{
  "encoder_arch": "convnext_v2",
  "model": "image VAE",
  "dataset": "simulated fluorescence microscopy of cells",
  "train_examples": 48750,
  "image_size": 48,
  "crop_scale_min": 1,
  "horizontal_flip": true,
  "rotation_deg": 5,
  "bottleneck": "kl",
  "downsampling_factor": 8,
  "encoder_isotropic": false,
  "encoder_norm": "layernorm",
  "encoder_activation": "swiglu",
  "encoder_mlp_ratio": 2.67,
  "encoder_inner_norm": false,
  "encoder_patch_size": [2, 2],
  "encoder_depths": [4, 7, 4],
  "encoder_widths": [64, 128, 256],
  "encoder_kernel_size": 7,
  "loss": "l1",
  "latent_channels": 8,
  "decoder_norm": "batchnorm",
  "decoder_activation": "silu",
  "decoder_widths": [64, 64, 128, 256],
  "decoder_blocks_per_level": 2,
  "decoder_block": "plain",
  "decoder_attention": false,
  "decoder_upsampling": "transposed_conv",
  "kl_weight": 0.001,
  "init": "trunc_normal_002",
  "residual_init": "zero_last",
  "optimizer": "adamw",
  "learning_rate": 0.00087,
  "beta1": 0.9,
  "beta2": 0.95,
  "eps": 1e-08,
  "max_grad_norm": 5.0,
  "cautious_weight_decay": true,
  "max_steps": 9200,
  "batch_size": 256,
  "epochs": 48.3,
  "lr_schedule": "cosine_restarts",
  "final_lr_fraction": 0,
  "warmup_steps": 180,
  "weight_decay": 0.2
}
Rows from block 3 of the encoder of a small image VAE, named by matrix and row number. Rows with one number belong to one neuron. Each number is 500 + 40 x the weight over its row's rms, rounded and kept within 0 to 999. All counts start at 0. Numbers have three digits each.
After each neuron's rows are labels from the 100 images, of 14848, where the neuron reaches its largest size: "peak on" is the class under the peak; "patch colour" is the nearest of a few named colours to the mean colour under the peak. Only what is clearly more common there than usual is listed. The data: simulated fluorescence microscopy of cells.
# gate: MLP gate (encoder.blocks.3.mlp.gate.weight, 160x64), inputs 0-63
# fc1: MLP up (encoder.blocks.3.mlp.fc1.weight, 160x64), inputs 0-63
# fc2: MLP down (encoder.blocks.3.mlp.fc2.weight, 64x160, transposed), outputs 0-63

gate.16:466469495507484462502524417473559538441482504546493521552499534560481451481419570504513484460510532516438573538547478514598545481451563473501524503520476518519514484482439529507476498496407563
fc1.16:560569527524451527563463478548522461540496518477525408365468467485473515559516488502531565517546446542497472488453484495475527474524493517463430557438492566518481514476510488522504518516558483
fc2.16:485489497478503502545492487530430548519514523485473470493503511552461545464525466506470539555545548548499475528511531515510419492446512619561497511484455505483490476412435523498502460586460402
peak on: cytoplasm
patch colour: brown

gate.138:547534479548477511520493516509501456493522513499513455402484428496429545539553490487509509507567489536534493476471437530457454520515425528536490586513580506508462460511501414454466584546514488
fc1.138:533526483568437548555505526507485452522571499502555443457445456507478573476582473517524539493573469567524509491475478533414467539509482542534508535478488486554472484460556449531449525504527445
fc2.138:488535486542460490485521480487550475438510457499525509517473523444544447516462535504593481495484486452502489494501470497490532524525469402402504502493550501520535539579588426495461543438564545
peak on: nucleus
patch colour: blue

gate.109:538501483521480499493424406505522556491558500501393490544513472539517485487490497485458513453494476476476460545498519453526472478522553438556501507494500478507449481560454433543474462411433580
fc1.109:494521463488523509488556523513508472508509486469508479388474521536507509512521475559545505527536433574515461467490432508491492521438510501489510493513479522495540488425440553522481588568627450
fc2.109:467498541482469523534462469521396537489544518484534494476490474490552471432481466461540526561570532470492538506472556509503488504498526605491499514437483488457549483413521495468508465545526388
peak on: cytoplasm
patch colour: brown

gate.22:482484511496420464543515485401515456488504508501457478563453493495552512490521508481388494507513493453515535499548594525425452504524495537446442453472511465515477479496558526552473426463449502
fc1.22:448516457499557519515540553416491496459450482519531435479456433550483448469540488532502506497481509493489447537484532482471511539459434521495467569552472452547540544497475564620480498558499493
fc2.22:498490554494496514509474384511377516507590489492593526475445511466503467458463488457525517506563546457486534480479541514494523523485480496494510519463572498487526506421512520499528453546572469
peak on: cytoplasm
patch colour: brown

gate.124:513472549550582515505527507549529514474549559356494473484539478513502474460508524422528381483519520507505502559485464512496529451513493523525521501454546539591497519550452494500487517512512500
fc1.124:490535504490462461479503464427470502549508530506477550507518486473441583519485385398514472508514500528522488509418456499531478566527529507551488457506464530511456491466553497452426497411520507
fc2.124:486468482486473503502505506531486522475459475498449507475557526526486493542572440551447509606473494504509494559472528529533451559426493589553537479508432549509504556487486542440501450563429486
peak on: cytoplasm
patch colour: green

gate.155:428555421475492482454504491501500483469552517493487469560546512510555470407464433510483529480544438527434548499564462493523464498483480480453491562549493547512514545504506574582559455520478500
fc1.155:475520510457522474509466478467497495472459527551514521496543469485541422494473545530460479532520494466518494493514485530538444502541542536498567610452439494531439586516533592394510467505531526
fc2.155:480489474438448515493507497487504470487518504504453508522442501503547470539508531486552492463464481502507513505502476490516514485511507366406499516471584519526572509566529560464493538423603560
peak on: nucleus
patch colour: blue

gate.73:506488479544597524564488546516491447571524465486581513488437463489401575487474505487508506467464525558532480481455482485418532486450412532519493539525535510481467490464474481544500537534460525
fc1.73:486464487439515504499466543517445461507462536517461508554528548446553482473503541551525467531522461446514526510590512495553516523446518462482494518545414489487524557546437590470552500527405524
fc2.73:524477519483530499508482501511449535533501508497532512475512502528434540463515462501398520518529529509484517490510523502515474494481506620607502505507458488476457477398433551519520453590432443
peak on: nucleus
patch colour: blue

gate.60:458434479476536431520533539502517595467460504547514581534518522547484509492477540563500477507447525519498491496494387469569543473453515502496526484502482423489523526513435563513552457536462546
fc1.60:430493449475525444461515505435513541464476492501445539528521488553536456466510534532496501491459495542469571447559390491546553467527495536509484428577443507478483503509448543465505507544424514
fc2.60:514522511542463510469495545458536445494498450516540527492486471438536442525521543479555464467468478426523532491475483500508579512539510394422493487475558468488529503593567499466490518450543574
peak on: nucleus
patch colour: brown; blue

gate.104:483432510511490487519518569526521537535463503478533507441454528491493522570518587564477487486514490501458585520466498508542594505469491517509527395492472513501552528498391532492493538562539465
fc1.104:463579541537502463506466478527508496481521513486441479501557498469537533388513442442489501495460548482527445508533527480574454485545504458528484630507511491496488510495572470467475456420493507
fc2.104:530506534578535498508467534493485515531466475508541501467550467424563420464499479512609504508530514452543503525460532523489568518499524592484482483396480473460473471476553446487503470546503451
peak on: nucleus
patch colour: blue

gate.74:524485396522552473488475502571507502519502487453480498494551482533594495476517453460524502510482446541520496510491452441556512489463494477520395613478493588513479516477544490481462544480552490
fc1.74:539415590548407462530428457526537517507489436489504484471557499530489486474513567511403549469484509514484452489484455489544507535499506484471548569450489565481475494482454472546509487451542497
fc2.74:481547520528491531526505464495468482467507491505498501494500503447616455494441507467620492517503485433533482495463529487485522538502518446415518488440552527520598508499544390497505489463516484
peak on: nucleus
patch colour: blue

gate.24:492477511583441469510489470531499467473466448518500488489478478499428577517452450490560503451535575503504519528445498447467438513533479476563530498466563523554490552468485381501482521440530466
fc1.24:539492481583491538497438504565572451477482433441528481488475504537454551491488501537459491522458610464531496490482493405486485525491487544474544494441495496482484503420513426475474567453510514
fc2.24:511533477469427505505528537506489448443492503509479480532486510478610488536464518478616495496448472491520479500492496481510498488519524411386503507461525525534538492551544472471492531400559530
peak on: nucleus
patch colour: blue; grey

gate.108:590437489511503520519543535567514478564463506498527483475507425521430517515518601550509506461467552544496540450452511465463572508506519521544508512512511551480484505478403485501475547585533500
fc1.108:522429485538497525502576552488577497492489463489500497460536421480484551563527546524552466490397512490497543507472544485448551490498535546522504461503539456509521460439471443515510473581547432
fc2.108:488495425445462511433498475487569521465515509497460525524446537525497494530563539475448472425475492497495497495524443480506506490479500403463508535567555502572516539584516562492473552454529582
peak on: nucleus
patch colour: blue

gate.101:507398519524438532499496494463514462543504447442553465471463450546390506494499471522516475495537543490487497463481461498472510504487477603510488464503532474485461436457469447457442553572544469
fc1.101:530553548508541485401457505517461536491506518514459520585577525513572409491561526471455491526434490483463509518596567528469457543532540476487513535498499496484512566493480530498550491462471507
fc2.101:514489527506540515528473534500451511543466509513510506456547476508494492465514455498474512537526518494522511516483544511507506506479526644595500485453431478457478465405455514494511440597431431
peak on: cytoplasm; nucleus
patch colour: yellow; grey

gate.80:479500487480516584450537487475485519420505455529500467437573541556543435472499520546639521453523519515480473524468482487495535547497506460511541512556456510561477495463493528475489590484478489
fc1.80:556377526543457483518491509510529480505541527489448461553460510489547553549507539546451495504481419455543559514489527507466513507449499486497446424440535520436455514518488466508571498421493483
fc2.80:489449555489481521509478357495439543530599475509530532454469511484490498465444507493450478523542529488433550464484532513530476509519407513491536533543552471471496563439485521528528477506541483
peak on: cytoplasm
patch colour: brown

gate.61:488502491498484474428457431522492559491557524480446517514531461517483507510512475400493477471517468512451461549506479526515520518533558473599458488557506512534413516615473477507451477446507553
fc1.61:549546554481532517526507500550461511548469561482540499412475485478471539498496479448549543546501532468606453484449473529517471519512482466525454537522542520539482491493555455517526620481577499
fc2.61:480477511505507510521490448517443549543536506479497496477511509552434544481534461501424523563537536515483499522506526511515448506451484621569517493542466488477487511436433557500520463596449420
peak on: cytoplasm
patch colour: brown

gate.37:521518399494527481439461443514482555458544505482439512529546506539510479462502511431538500453499480482450444532522502497543473497497525448566434488532520506559453511537402461457483488462462588
fc1.37:537523521512531568519521495515540431534505515454574433457495489423534533498541445502495519509517503514525516493507578539381498508498480550453490523471497474548528499584516475516438515580524428
fc2.37:510498528495500462522526512555471552518462494443485425555508471563523556439487475526503566530564544575479477532555482535447444462499547562541459457461440473449484454423476487480548525504497459
peak on: nucleus
patch colour: blue

gate.32:548582518492515517467462477570440542460506451531493526444521551490426478519449458434496517488528548529520387507457439493492458499489460433544529573553502524477534511483545493451502521455503491
fc1.32:493497435541425461528510515541502472522480529491426461564466469432525556531542599555471474507496436484494590533537593536492478500480495491485473469504495512525504551525517435475452446546487481
fc2.32:507483543490486494507486426498439525484534470483585537477488535489468528468504463464351504557544546488491533478495501489521510521472455524500538514629538487487445541438493564495490482539506474
peak on: nucleus
patch colour: blue; grey

gate.26:474508475520569515474475476533517539412549541427459478549505481553499424485498520410497453449469483458494481531552502469516465367472525465512491484515514502552506476506440502471542458498439528
fc1.26:472480494481514429544470484500516575490450468547517595544542546546458476523470501468488547485474507468477501481473434464567513481525512471555508516463528496483494480484437550528561513379460583
fc2.26:514519460534500525479498475451503465462521471542512568455495552425483448549519490503469449518448469416523498484461514449553547562472437470450560525543571532572504565559545519512449472514493522
peak on: nucleus
patch colour: blue

gate.158:507554480585578581490506520483478523499465473515543470483502512409417427486487455548567509504529536519535460485499508514501496534515494533503479529616428523497570459473496534493472525549470519
fc1.158:507545512515596519467512505554503528494477471497488505498526535537513448454493487563571511488511566515478434483488485489504527507461488503506518571541355494446509592506459520496505600499477470
fc2.158:515528457513515480487524624499557511498388485505485458528578475556519519525539492543545502480461471509533470515514476504487479485494523510537477469459331488498499478535474505495501535497454526
peak on: cytoplasm
patch colour: brown

gate.111:475413394578508549474532490546520493554523475491525480487504461451444532557529494573481498518524493535486530514482508550446586525443513482507408488495558463552543487477508457544459490508494465
fc1.111:485598449451548483485525510494474521447524555529472541512483533540535466434437377488588500508495493463484490517499436509537480483482502499507524582474412508472505538518484534572539483476487487
fc2.111:511503521539575479499500549541516569525439506493527474495574498541490543466493499526505525532526512536485491499504513515482455471497488592604464493487363501476447465458479418526498486523428472
peak on: nucleus
patch colour: blue; brown

gate.31:511523508565446559497536517545516464538481530464536464423524414451480541488504518496554481512530489584498487484494551539390503530513511518451500514480547500541535468510448416502433543478522433
fc1.31:477524484416577492504466465438541575479482532534439608582550536561472445478472491476483486509476497459467548488541500521551478492481565553499497515512518502513488535525536604485529481493478516
fc2.31:508469518471541499523497514543482535531464523500457460489553474556472550487513470529476537522519522562488492525504523529498435492483519604613489491472406510451464466417440525500542458546424468
peak on: nucleus
patch colour: blue

gate.129:444460450541455451482531500473516494559500469489515460451510437455482523555521507504472524563565439595457528444487558482438539549482482494449511460471480476516471571491533403518496511501555468
fc1.129:532512575486547445494455508407464503519489492504481590524544533504460502500480514559512562477488600495536480516470436474555458495483514523525524478515472519366522450494470549505488517463466536
fc2.129:504459529464539532477490552559475583535489572483475448506571473540534531467508480486524541493541503528508490517504531525475439461490561562545454518432423509475479438436415514464534474494472433
peak on: nucleus
patch colour: blue

gate.106:494497507523493479452399415494511551513559495440438519479513452518496507450503522453511449465510492490465466555454502495526529520511553460527554500541515534561443477594448444467465473432493561
fc1.106:445483451528502526483455480460509499482515472529472522546531517476531482535512536555462472491476523511448506515572574472516509458457516507494490478539466475518485469545499498496500300500426537
fc2.106:514536482506525483456515478502585479473519497516517501520460521503494512533442570524525481420459471516472486452523460485492489473574467371495471537476523505522492507560533445549466543412542592
peak on: cytoplasm
patch colour: brown

gate.149:466452471513519489510539517539544493488491491518541529388487530529472527532443514498548494548489499528473457440501471531503478535553499529538473553471462512506573493465431611532496587585544481
fc1.149:535451497469476475498444450448464465504504515453486495588507464507536533499480487492457478495520489488477470550603574499473469504486521495396459485503540469469445481563535452445490417429469549
fc2.149:524485553511458514529472442496402513515542479502588538448475501457505464454485475451518500567555543455502530502457547511526547508472476587449532496538550474461497503428513503479511451555523411
peak on: cytoplasm
patch colour: brown; purple

gate.128:459462410490503487483471490482498544495570502470435531547542487579465480463487504470477512436488459499440450546521492473549559523467574500558517497534499512526491490516373465481477458464458559
fc1.128:514520536470483563520522556517485446495503523454563476448435487487507500504538473524507504548488543555526520492475515513344478488492478530478459543522492516596521486488533488540496563528578422
fc2.128:488489530473485495550498518545435533522480510459461449525514469540520542445512473504516554579559539536498503559521512533471446484487551585547476464464440482444530464419468498448537498528465397
peak on: nucleus
patch colour: blue; green

gate.84:522438469529542523506474476572500486519526412479518520473564464457434492529492538547480556536512475491419445500435394493519494552488514512523599501484497575495535436461472507489515538487513493
fc1.84:471497514490595551509537573409458534446456486532495429450423503528477475484486506514468487511523508451474511526506519512539575494503506565445475461472480478481566561525443560545549524561483491
fc2.84:484484476498517488503509534493560500540475517514454486508533499551443566511513509525364487508474481559466505489526483493504420479533486516582492507606409476487460492525427553547501529501435516
peak on: cytoplasm
patch colour: brown

gate.87:447483437521497502463455451468501541468534481504416540553518464576418497461471509496510477468472481515461463529499507495530520510470583461531542499516453485502471538517394467507452464409447556
fc1.87:486516502533537441495448440468468517445512513509467594574550481516512471483496502502500509460457471446465539513557511506603490445450539493494519510519443462529509516502445543478532434441415569
fc2.87:502526451512495502452511490474594468465507483530484533492470532457501478548490543511552461438443465471500485469486477485520523518525458388455521527519537520551508536579554467529472523437521626
peak on: nucleus
patch colour: blue; brown

gate.82:469466504513479471465465467508481538437571501474472528554536475580480413449474498442487484464458499476429473547550527474532523464485557464552526469539518503529446456547406489479498474460457570
fc1.82:535502548523487540533537556503506424501501525453549491399496475465525531506474486517505542511495516551552505499441490531392470566541448518458512519488538534493559519503548452530496577553577453
fc2.82:498476542484504495559481515527413519532495504462485475510496464531494523434521466500459540557569548534499511537522524526478488492465552608530484473493484474450485460419466531475543477570483370
peak on: nucleus
patch colour: blue

gate.17:477472468473481530537526553495524498489488501549544517445442492552475543551496506556494488520529546486533571512463374494527500515493449555564507563490509554508539495449454555496525576594516492
fc1.17:471505498495525503505513453510559507472513563526481450607531459486539508459488502514523499469512476479436578507534517456471522429501559445449476453493507461511448502551536457445482381452478556
fc2.17:521515511498495516531459477471371508534527502510555536452475484487516470452514469456521497561544533459516530494463555489525560502466497612491523497509518474476492489426506530490503445578496382
peak on: cytoplasm
patch colour: brown

gate.142:445417488440517543475563514383492506483485556494517493555463485546523479451500539546518474543495489462477579528569555538523539449500502524469549457505425441481503494522541490487531480528432497
fc1.142:455442510439474513502566507375519525507442520527520583506501506524507485479502517543523507504543486452443540511572516512586527466469492525497496489488420447417508534507493574475514496530432488
fc2.142:503534484524507514498509491443472459473515488514521529493474506425558426493469509466586486477503486434560485481485506469500601512487505433390512506438606508542547505515549487502488499495584499
peak on: nucleus
patch colour: blue

gate.148:511487440527441538524486515605516465576473485493494481462478458484468510529499487442506469525500572525541505470454579535488450529531492511519531530487559525500433451477517373477457521529567490
fc1.148:484514524471566463449479524425520557476558505506498506571483561552508447464524540524566513511545437390485526515527535508516466519496530501498473422448441452456474512512469566512553471493456534
fc2.148:488481518481516502530487498523463526527507529500500490486514496575452542477494474517418518543526524546450519500505532510511423514491488600629506501526420493476493504431423536502508455561417450
peak on: nucleus
patch colour: blue

gate.53:508465497488458475478405427430525505503545511466479494556501535510547502500510499475472486500487490467460499561545557511460460469499554448472534439461475505497485500593532454466483409406425510
fc1.53:472539536477458509503511513475482469510471521457549476429477516466527546538541449556546539505462473519500496464483414530547495529491479499566547546509494532498550487457512484493514625564615457
fc2.53:472489558474474532553455461510403488501558508476521520452498478490498459440502462464486525577576552462509526506472576507522516524466516582457528502508532489463494500416488532477514443559494403
peak on: cytoplasm
patch colour: brown

gate.127:555550448461475461502429500512560521480491512488518496478511494537596503473474527491543502474501561517499499486502498487515508493458498469497617599469408506488455536500480602585510534512530497
fc1.127:500498464545387520476522495504582505527467488470548502506396478449437504516501519605522509493510470505519485510476519504473437547484507479519520399520514523534543464494581557556485464480500536
fc2.127:510527494621552458503502546495539546486425499488535492502537531526480531486480483542499513550516499521507454499505495504484505493470479568573489480545384519507423484483545381512483492543447468
peak on: nucleus
patch colour: blue

gate.57:467507480555464552528522469542489472540475438486493440486449466475437559580531523568438522468537449540451544527499509520433586520439482505480557449491551475551499496485505429452470490475513499
fc1.57:556517526408506478579470470506495549505529543534491554556508550558530491437426481399515493453459509456515472461498470535548493533533522458543539522519464549439503521536486541589525510509494513
fc2.57:501507522524547492515502543542481561490447517475461463504605482514540519457465500532575531546539518522506473522495523522473469501491504583579475484423385517478501472439503425497507484516439444
peak on: nucleus
patch colour: blue; brown

gate.64:498543501498483455485505469410517488530464536487487474592459477497437509475501494463502472533508509434507553487559564489471493480558500514452530486480503488494427554549533431562478368525456521
fc1.64:448493522447562530490495554506493516424454483513513454438509464541494467493438432509546526516492556468470480488497487497555513547550483492570533536539467488468557536457473600526549587548523453
fc2.64:461531554531449534530460407492426506480579474493539531465481519447512472450480478453509496557566540442479527494473532507537521533488443517443556510542557483470554530430577490500504467521518447
peak on: cytoplasm
patch colour: brown

gate.150:484570536412499432434462556407535467478494549501481543518497474492584440482497400486503500520547486473524491522516483551576525497512507557474516492529408472479503507518519543550528521526495499
fc1.150:547419466564483530428502510538568477527525464489505506494538445462468467591517590477496533483479590514524528544459528441454531543514486539503497477491534549511470463488470461577442491511527459
fc2.150:512504537564566464488487505518523537512501503483612516458506509506421527442502467526424517524553547499472510462495522501503503496507449593589481493533455479476433493434466477525470456569446472
peak on: nucleus
patch colour: yellow; blue

gate.99:524443501489480507512509509536538457514500531504520497429486547567450543532495515489501541516478461457488545485388433507512469510517505483555494507506524525520530506469422570513528616591581498
fc1.99:508505497539517518436463448492493466484576484519419518524568510487546472436518512467510497439515484503497488489520556501503510462479567470459497522493554513500533490541477448502492480346438592
fc2.99:495478535525500520552467507488381496551492472499525517460536460482501454467540459483496503572535531466534530535459545522508535509465520595489511460526517477452506482435477546471519450592487389
peak on: cytoplasm
patch colour: brown

gate.52:493480525480527491505498472440539493494513543477471475602519462468520543502497476474491486501498490527526554542560592475476514505544507494468478469519505430468450495534609468474500345473475514
fc1.52:553515511518519497469461428558483475455532547501422495558530488508550518435558504430477498451483462500471506528535519452495478499535500451497493497489559513515442511539508390484451424417439531
fc2.52:487486459500527477458541561512605510484440509502454473539537519550468555556521520553446493457435464551488479492533447491490451487520497440562475494505419526534468507573457502517476545450471575
peak on: cytoplasm
patch colour: brown; orange

gate.86:470386463477404527508527545488536470502459495469541465431469413485501503599479556574427533494522550490479541497530519518487548500443519486450492535483526441517508503501497445514513516537516510
fc1.86:473575656482557482507479491525531529488553462524509483493539552518554474511502450409544497467496471429490508483483477501530473487541510485558509438489469513460505488478552567561482524459454500
fc2.86:508488556537584510492475535558469511511476551458512484482535481471566505420483460489471576537601542497488503476486523492492504507504512565558474525398447521441475459414468490480492449500479473
peak on: nucleus
patch colour: blue

gate.15:509472477524494535528480479571521491533502494518524440418463424442478510496482452477505465500457456563556562522442549509430480511523439515457534528498525486538450532449522444503482504509622461
fc1.15:525519515561505566542537546524471449535435436451530422472435481429497549482433500493509504547480497505555513518488529506443465505499482540490510511482551539543465509468523423515455569529564422
fc2.15:517538479537478487459520488466550453466504460505537526503448520452529465526497526486517465452476484457508494467495464465501580509512470404409510490499582491540497526597574471504471530435578562
peak on: nucleus
patch colour: blue; brown

gate.159:472503486525493493472475454450504480501497478521550458440527464483416495571490509526519461518474500535553427489442474463483555477482442544492527604540480520542401432510497468572464514499560464
fc1.159:465540518554492536544463572495464425494499458461502444433514465491451485461495493490552499492445554543509427492480506438469482510488469470519575601487505514507463435491512422485452566515556482
fc2.159:479515483544468495466506517486580488475482491489506491528512513468519462547512548497547471474468460463523491507475466503476537492529476389423490470492525505529527514640570431482464567423539547
peak on: nucleus
patch colour: grey; blue

gate.67:514500471541457482455453439543475535469549524463417526515513415514527498477500517403531442462487488470488499561470498483503539503505548477577560485537520506562429483596456465539492471475484539
fc1.67:456442437519484521506545463494526501492498507507481502617531457500543428501502552521474501483508486543450539532587597474497557472481500503451477456522447490518461509508482481491507375524445524
fc2.67:489533499502483497455517506507597485451496502510510484519484516477526497516454546512582488433480476480496495469506472491486492490570486369472478519439507505509524503557532444516477539386522612
peak on: nucleus
patch colour: blue; brown

gate.144:488475427500503475471459399480476545475532518499439527549503453583469484481501525469479472497499490457478473543511519516522518493503549476539548507579480515520464530525371447481472463429442562
fc1.144:494485478471521457482476442450461540450509498504470542591563520487495443499502452490498508456509492451529506576605526509557523473473560434532489475528502514471477516541487499465499409447414553
fc2.144:509537445522503497438527490480598491467493495531486512503506541487496505555485531515544465436440457485498474459495474475516495503524437385503516521505492523549502542573532473539461527429503634
peak on: cytoplasm
patch colour: brown

gate.2:513532558476503487497460503553470503435465462520528611451501543548483454501502437436516547466508540511477453504437423477516475530540510551583440532514505528511505476506435533472548585523507486
fc1.2:537559541417543458528511542465470519436490452448578555452495544535450485524435442504476543513517515476557487490491431473525509568503491521567581523524506468456470497489506520550517573492526536
fc2.2:480511471522520502485521567511588480495479541508446452546518493530528508543467545534580485437444443538499470496517481501463467477550527440497454513404448517515533491581514425507492540424501557
peak on: nucleus
patch colour: grey; purple

gate.90:557593550476473492530494522437441478451479468486494508552421518488509472520477463562456472486503542474488458517508469604561458545477472579519557503558488524436488541509540450453522497537508513
fc1.90:537409483476584492547428512516508445521532527528484464487538454447434465538478600529453490515516555533500516520525513488449501548501500485480565520445511528545603442535446476474515482491490492
fc2.90:511445496525511472488488556518538531525521585493483464516468504567389547485543485508447507465526514580489525510501508527490444484481476554540490503517373517513384512474446528491492492523509468
peak on: nucleus
patch colour: blue

gate.46:494478434496508476439435418497508571469536487479453510523505481564496480463525521417544491471489470496476452547502537510563503512477511463532488502518503519547423512523379476458494468433456576
fc1.46:531528563483546542572550500553530449544489531494535424419441482469529554533506464505461500515515503548517483494434506483385493527530444514520464514475532511511509506496515492467517573571583485
fc2.46:493480536495510489560492505522417527541489499463483460515516460542471530449528466513461542563555541540502508550522512531476471487465536607537479458502473483449496456408463526475545486567475389
peak on: nucleus
patch colour: blue